config.toml
model = "image classifier"
dataset = "rendered scenes of toy objects such as cars, trees, mugs and chairs"
train_examples = 195000
image_size = 32
crop_scale_min = 1
horizontal_flip = false
targets = ["its colour"]
num_classes = 12
arch = "vit"
norm = "layernorm"
norm_position = "pre"
activation = "silu"
mlp_ratio = 4
head_dim = 32
fused_qkv = false
bias = "all"
qk_norm = false
parallel_block = false
inner_norm = false
patch_size = [4, 4]
conv_stem = false
layers = 6
width = 256
positions = "rope"
pooling = "class_token"
register_tokens = 4
mixing = "mixup"
label_smoothing = 0.2
loss = "cross_entropy"
init = "orthogonal"
residual_init = "none"
optimizer = "adamw"
lr = 0.0012
beta1 = 0.9
beta2 = 0.999
eps = 1e-06
steps = 40000
batch_size = 256
epochs = 52.5
lr_schedule = "cosine"
final_lr_fraction = 0.05
warmup_steps = 800
weight_decay = 0.08
Rows from block 3 of a small image classifier, named by matrix and row number. Rows with one number belong to one neuron. Each number is 128 + 32 x the weight over its row's rms, rounded and kept within 0 to 255. All counts start at 0.
Before each neuron's rows are labels from the 100 images, of 14848, where the neuron reaches its highest value: "lies over" is the class under the peak. Only what is clearly more common there than usual is listed. The data: rendered scenes of toy objects such as cars, trees, mugs and chairs. In brackets: how many of the 100.
# fc1: MLP up (model.blocks.3.mlp.fc1.weight, 1024x256), inputs 86-171
# fc2: MLP down (model.blocks.3.mlp.fc2.weight, 256x1024, transposed), outputs 86-171

lies over: flower (28)
fc1.176 [ 79 116 112 140 141 175 133 187 113  79 123 185 162 118 114 153 120 132 151  99 118 115 190  83 154 116 129 200 181  78 159  84 162 110 173 115 204 116 116 146 137  56 115 133 126  96  63 124 140 153 134 147 135 161 118 161 179 100 151 151 135 149 138 166 134 116  85  97 115 136 109 108 110 163  95 135  84 113  77 161 122  88 127  91 138 105]
fc2.176 [128 109 103 151 159  94 106  80 130 164 159 180  96  95 137 195 114  71 112 133  99 157 158 123 209 117 143 181  73 154  97  79 148 159 140 138 156 167 144 127 127  83 100  61 168 127 107 103 101 152 198 162 152 134 122 148  90 112 147 137 151 155 181 182 103 156 127 158 139 191 162 176 163 142 150 115 116 124 124 120 109  67 111 107 110 120]

lies over: house (60)
fc1.374 [128  88 142 157  94 156  95  89 119  89  58 152 144 137 119  88 133 125 119 111 152 129 109 105 123 204  93 133 146  96 176 185  74 152 167  89 118  71 132 147  92 109 154 120 142  99  64  80 181 127 163 128 165 140 133 171 148  60 171 118 114  89 107 122  94 132  90 139 128 181  52 102 194 170  72 119  87 123 158 155 120 144 138 168 169 128]
fc2.374 [125  97 100 122 162 128  63 152 137 125 116 132  89 159 147 107 147  72 166  57 126 146  83 113 170 132 125 117 146 156  88 162 129  96 165 116 134 129 159 127 109 111  99  47 128 108 153 108  93 147 117 136 132 159 120 172  90 169 143  97 149 145 107 144 110 136 102 194 125 113 103 121 163  86 122 107 153 145  99  64 191 167 127 128 124 187]

lies over: house (41)
fc1.160 [154 135 125  63 145 102  93 144 102 118 139 127  80 161 121  97 130 154 166 105  73  48  89  98 144 121 127  87 140 137 128 145 158 137 120 122 123 128 126 134 125 130 144 146 158 119 192 145 152  88 129  83 121 143  68 114 101 109 154 114 127 115 111  77 120 103 112 113 147  97  97 116 105  63  68 104 149 109 148  97 156  75 150 103 180 129]
fc2.160 [ 99 131  97 197 161 162  90 121 117 149 105 145 172 139 159 148 133 110 140 146 162 150 174 113 100 148 121 151 113 126 154  85 125 130 130 116 109  66 115  84 120 137 152 107 104 126  90 151 111 146 136 153 123 125 136 186 117  92 156 109 137 142 111 184  82 130 107 123  84 158 106 203 163 180 112 154  97  68 105 201 157 132 176 164 113 159]

lies over: mushroom (38)
fc1.698 [ 85  49 148 136 132  85 178 116  43  82 106 110 118 156 108 114 174 160  95  96  70 110 110 139  69 162  91 151  96 120 148 143 110 123 135 141 111 120  98 126 158 144 175 146 152 163 125  87 131 108  88  93 123  44 111  50 100 146 115 117  98  73 123 135 119 120 139 105 136 137 145  36 169 200  66  80 111 133 120 140  70 180 155 147  96 121]
fc2.698 [169  73 136 156  98 116 119 132 127 128  78  85 103 109 137 102 115 162  75 148 150 159 145 161  94 131 115 131 113 120 116  82 133  96 223 185 152 136 124 150 180 105 171 116 153  73 148  70 137 109 120 143 152 150   9  20 109 137 143 133 136 130 181 111 100 126 127 151 110 211 103  89 160 143 101 100  97 124 151 113  58 111 128 141 114  88]

lies over: house (52)
fc1.68 [143 179  94 126  89 112 154 157  96 113 145 126 123 106  94 176 143 193 182 115 129 154 112 101 112 157 100 152 146 110 147 126  93 130 115 100 140 134 131 154 116 128 104 134 194  83  91 126 137 169 128 121 102 129  84 136 139  46 139 132 168 110 150  78  85  75 110  99 163 168 151  70 168 149 111 139 114 100 112 147 189 169 122 140 180 163]
fc2.68 [113  80 141 154  97 114 129 179  98  71  96 121 110  84 107 142 105 126 115  41 195 134 130 141 105 147  97  84 134 146 137 155 118 146 122 103 121 136 180 111 128 115 139 136 108  90 106 133 129 103  52  84 113 130 154 101 154 106 121  96  64 135 139  79 118 121 186 191 156 164  84  86 110 148 110  84 102  84 109 139 121 178 100 141 131  88]

lies over: flower (42)
fc1.406 [132 197 104 132 159 174  88  91  88 109  76 115 141 105 147 146 130  89 151 103 114 114 155  78 123 127 144 165 135 106 142  70 109 102  93 160 137 105 117 171 138  99 135  77 117  80  83 125 110 168 117 140 112 129 135 181 113  86  38 145 121 212 154 182 113 121  51 106 120 110 155 157  96 198 116 144 102 129  84 153 121 123 176 116  79 181]
fc2.406 [168  85 121 149 147  93 152  92  76 115 106 102 109  80 101 143 177 120  89 153  95 130 130 118 141 113 124 142 152 173 101 100 171 131 170 126 148 122 180 146 125 100 145  94 211  99 136  90 104  90 180 116 152 113  96 189  95 128 101 107 192 113 145 129  65 136 161 146  94 144 114 125 184  84 152 113 163 108 102 112 125 188  91  97 132 121]

lies over: hammer (25)
fc1.243 [144 169 100 110  59 158 180 137 106 110 163 104 114 109  83 100  86 121 166 108  88  86 101 106 128 124 165 110 102 144 100 119 178 156 111 131 143 150  75 180  97  82 118  40 174  86 169 154  98  98 175 164 175 155 112  56 143  99 192 149 159 120 127 110 167 103 120 144 146 100 182 158 130 128 103 108 160 127 117 107 131 138  92 129 164 114]
fc2.243 [197 100 150 169 119 118 104 122 120 100 101 129  90 157 169 172 154 123 122  92 123 167 135  94 169 163  93  92  55 144 154 127 137 124 195  77 126 104 163 122 139 140 160 135  88 114 101 104 100 148 124 152 121  95 131 162 128 137 132  33 151 159 133  98 139 142 133 130 156 168 113 118 161 179 145  93 109 106 139 108 107 163 127 150 126 153]

lies over: airplane (27)
fc1.658 [160 110 146 169 124 105 109 126  85  63 140 125 101 140  72 140 118 105 149  84  77 140 120 127  62 118 197 132 122 166 144 118 104 148  73 135 107 101 101 103  81 169 120  88 127 108 123 177  99 100 109 112  88 131 141  62 105  69 103 136 106 148 126 177 125 128  73 126 136 102 133 123  82 151 100 115 143 191 131 117  70 224 169 156 127 133]
fc2.658 [123 159  88  92 132 115 102 148 122 156 103 114 137 174 163 177 108 132 132 148 149 109 149 139  78 133 131 118 163 113 171 136  93 115  74 163 129 203 113 107 101 114 103  89 138  98 177 149 158 183 116  95  99 136 116 117 112 120  73 132 121 138 155  93 145 150  79  79 138 104 125 109 156 185 108 124 162 156 163 120 135 146 133 121 107 189]

lies over: hammer (57)
fc1.722 [106 126 152 145 101 101 193 113  44  99 166 136 136 114  58 128 162 159 146 117 141  82 104 121 102 112 179 167 158 147 153 125 176  89 107 136 149 163  64  90 110 109 150  45 173 151 167 168  89  83 128 117 145 121  98 145 131 159 134 110 137 111  59 148 181  96 144 150 129 112 107 161 113 185 116 134 131 117  96 170  84 135  70 105 185 141]
fc2.722 [140 109 100 184 137  79 146 109 123  72 119 106 153 123 148 150 164 119 121 130 156 158 122 148  88 188 101  94  83 178 113 112 107 143 152 107 110  62 162 112  66 165 162 146 119 105  98 176 147 152 132 185 142  45 143 155 111 110 141  50 145 166 123 140  76 171 179 139 165 158 117 145 104 135 100  65 103 109 118 122  99 122 129 140 104 144]

lies over: car (41); truck (25)
fc1.44 [144  44 123 157 102 111  85 142 147 119 157  89 113 105  87 141 107 163 160 116 134 151 127 101  65 170 137 111  86 122 115 124 120 155 138 117  90  74 120 163 128 123 163 103 123  66 159 126 119  77  63 164 131 118 146  98 127 134 161 125 103 120 122 105 167 141  71 129 124 106 149 116  63 206  33 130  99  74 153 140  71 133 175 138 186  89]
fc2.44 [114 157 122 190 133  83 169 139 107 161 118 165 141  97 114 142 121 119 127 179 127  53 147 119 124 108 169 195 181 103 119  95 129 130 143 163 146 119  48 151  98  75 131 117 156 125 156 119 128  98 143 159 111 125 126  75  45 125 127 140 135 180 170 151 128 130 177 102 130 128 155 125 121 150 121 135 113 112 108 156  88  92 136 103 103 113]

lies over: flower (25)
fc1.86 [108 128 139  98 137 133  58 141  88 100 107  84 114  90 143 118 110 122 172 109 157 130  87 114  94 114 127 188 158  62  98 132 185 101 160  60 121  93  50 120 158  78 146  89 130 116  85 134  97 109 165 102 119 146 102 164 115 134  95 142 170 133 128 173 124  93 114 136  76 125 161 146 168 131 116 185 159  75 120 158 147 111 183 112 126 138]
fc2.86 [167 111 167 126 150 120 105 170 116 155 144 145  45 148 180 162 148 119 131 132 115 138 181  82 217 109  67 194  69 152 122  87 164  92 120 152 114  85 108 108 145  97  74  87  81  91  97 120  99 150 166 184 139 134 140 162 113 116 100  96 157 159 182 170 139 113  95 146 162 117 116 108 199 145 103 162 116 156 118 179 132 122 142 132  74 151]

lies over: sofa (26)
fc1.8 [126 106 102 139 114 144 161 137  93 141 146 118 173 153 109 108 127 159 140  72 157 134 164 113  65 152 192 132 110 115 115 111 125 180  73 132 106 106 132 116  81 108 118 101 142 130  84 168  92 104 131 128 147 116 176 120 127 105 186 188 158  84 126  94 141 104 120 137 131 159 150 122 155 122  74  68 187 177 123 124 115 127 133 216 163 155]
fc2.8 [131 140 150 115  99  72 158 138 131 144 108 149 160 129 151 153 113 180 131 106 114  70 103 122  99  35 186 147 171 113 125 154 140 113  95 170 135 164 137 166 139 130 110  99 132 117 151 129 107 104 161  63 127 102 117 171 120 140 132 148 163  88 150 104 224 116 115  89  96 125  78 139 120 139  89 146 117 125  95 103 153 154 141 141 128 164]

lies over: mushroom (33)
fc1.132 [ 85 166 148 100  74 136 129 179  97  44  66 125 150 101 130 173 125 110  87 102 118 152 146  71 115 124 119 141 165  63 125 172 108 100 136 139 196 111 128  75 136  96 124 141 161 135 105  80 165 179 151 128 149  66  99  77 173 128 113  97 136  97 125 136  77 120 127  72 122 186 161  69 155 118 102  79  90 180 101 133  65 155 113 150  73 165]
fc2.132 [110 136 140 130  83 122 115 129  93 141 155 140 173  98 162 135 165 168 137 189  91  87 130 102 116 114 143 144 163 112 126  86  89 138 135 162 156 150  85 133 140 143 168 137 101 135 213 185 126  87 169 153 125 146 142  53 114 127 169 118 149 139 146 134 166 116 162 152  84 162  85 146  99 143 122 107 118  89 123 103 144  87 155 130 118  93]

lies over: snowman (27)
fc1.318 [140 115 153 114 176 138 141 123 126 186 105  48 103 150 113 109  79 123 132 128 127 121 104 104 130 155  91 154 122 114 124 182 195 134 107 131  58 162 161  91  86 154 172 157 102 113 175 109 164 167  76 149 159 116 141 113 187 121 106  66 104 119  87  58 148 112 107  48 117 116 201 150 127 132 127 161 166 142 165 139 141 125  58 100 129 121]
fc2.318 [103 106 142 126  88 108 152 132 109  84  78 140 119 121  73 119 121 124 102 197 114 112 162 124 166 151 141  89 125 165 156 135 138  96 133 108 105 140 151  52 128 163 140  86 185 119 142 143 108 143  84 127 111 103 136 142 184 126 136 120 133 160 147 133 155 150 160 110 185 156 192 154 143 146 176 111 159 125 135 123  81  65 146 105 134 123]

lies over: flower (32)
fc1.276 [ 64 164 104 158 127 155 118 124  96 191  97 173 186 109 141 149 114 123 158  90 102 125 155  87 122 120 187 188 158 144 136 123 116 144  93 100 162 154 109 102  88 147 121 106 184 113  95  88 135 173 187 128 107 114 106 158 100  93 132 130 164 131 129 204 162 133 128 111 130 159 208 161 106 100 106 114  83 125  67 129 134 102 128 168 116  93]
fc2.276 [164  67 166  75 111 100 186  51 148 140 172 180 124 151 108 129 143 161 133 169 144 110  80 183 119 129 166 141 166 121 103 141 145 123 134 122 160 153 110 143 152 132 119 153 140 141 168 116 108  77  76 116 130 151  73 120  82 188 134 174 148  67 122  66 109 167 175  99 132 112 124 129 138  45 125 161 196 166 146 107 103 111 115 104 184 109]

lies over: house (65)
fc1.553 [141 133 114 175 108 145 112 183 124  90  93 181 142 125 108 138 155 143 185  95 137 142 124  52 160 187  78 152 154  95 100 128 142 146 138  78 157  87 201 176 124 138 116 111 147  83  69 110 134 119 166  80 171 149  86 150 175  79 162 112 133 161 136 111 131 126  80 134 139 111 138  94 157 147  79 115 133 116 116 141 181 102 150 111 199 140]
fc2.553 [112 125  99 161 142 115 145 124 107 110 186 174 134 126 119 162 141 145 124  88 169 110 135 102  73 150 108 126 143 136 102 142  87 192 145 137 145 116 188 106 130 133  98 114 109 131  94 185 170 132  93 110 123 103 173 148  96 112 128  87 103 143 106 116  86 167 148 170 151 148  65 106 131 143  63 135 104 116 126 163 111 110  93 139 128 130]

lies over: house (76)
fc1.635 [119 127 166 184 121 165 152 143 116  96  54 158 108 176 125  90 168 158 178  99 196  90 119 116 151 171 101 123 131 104 153 143 157 172 132  77 187  95 177 115 151 114 112 136 190 114  54 156 109  81 154  41 149 143 130 141 145  40 117  93 125 120  95 121 143 150 109 125 142 189 175 101 135 149  97 138 133 121 111 194 138 113  97 118 214 117]
fc2.635 [122 103 111 106 136 156 141 119 111 109 117  93  88 161  97  82 141 115 191 139 122  98  80 139 161 125 127 151 215 117 108 158 132 112 125 140 115 114 113 145 129 162 137 123 165  99 112 139 107  94  78  79 173 178 119 107 118 124 158 110 143  95 107  98  77 121 127 163 141 179  94  73 203  77 114  87 126 120 114 126 172 134  99 106 122 119]

lies over: car (28)
fc1.355 [133  92  92 118 130 100 134 115 155 171 144  80 126 145 135  77 134 170 108 101 105 111 127 130  43 140 144 120 154 150 115 131 103 108 162 143 123 145 102 188 116 122 122 134 102  90 175 148 111  69 110 135 123 101 157 128 156 123 124 142 109 120 120  84 183 145 115  99 138 102  68 130 136 191  56 158  95 148 146 173  75 143 154 134 148 109]
fc2.355 [105 152  96 191 146  88 171 158 103 138  85 140 141  42 109 131  96 125 102 170 125 122 181 132 112 136 160 131 136 140 125 122 123 135 171 171 164 143 114 114 133  85 172 133 162 139 111 100 171  95 137 147 156 123 117  81 127  93 133 110 124 167 135 137  77 133 195 153 135 150 120 110 141 160 147 103  68 144 157 136 120  83  88  82 125  74]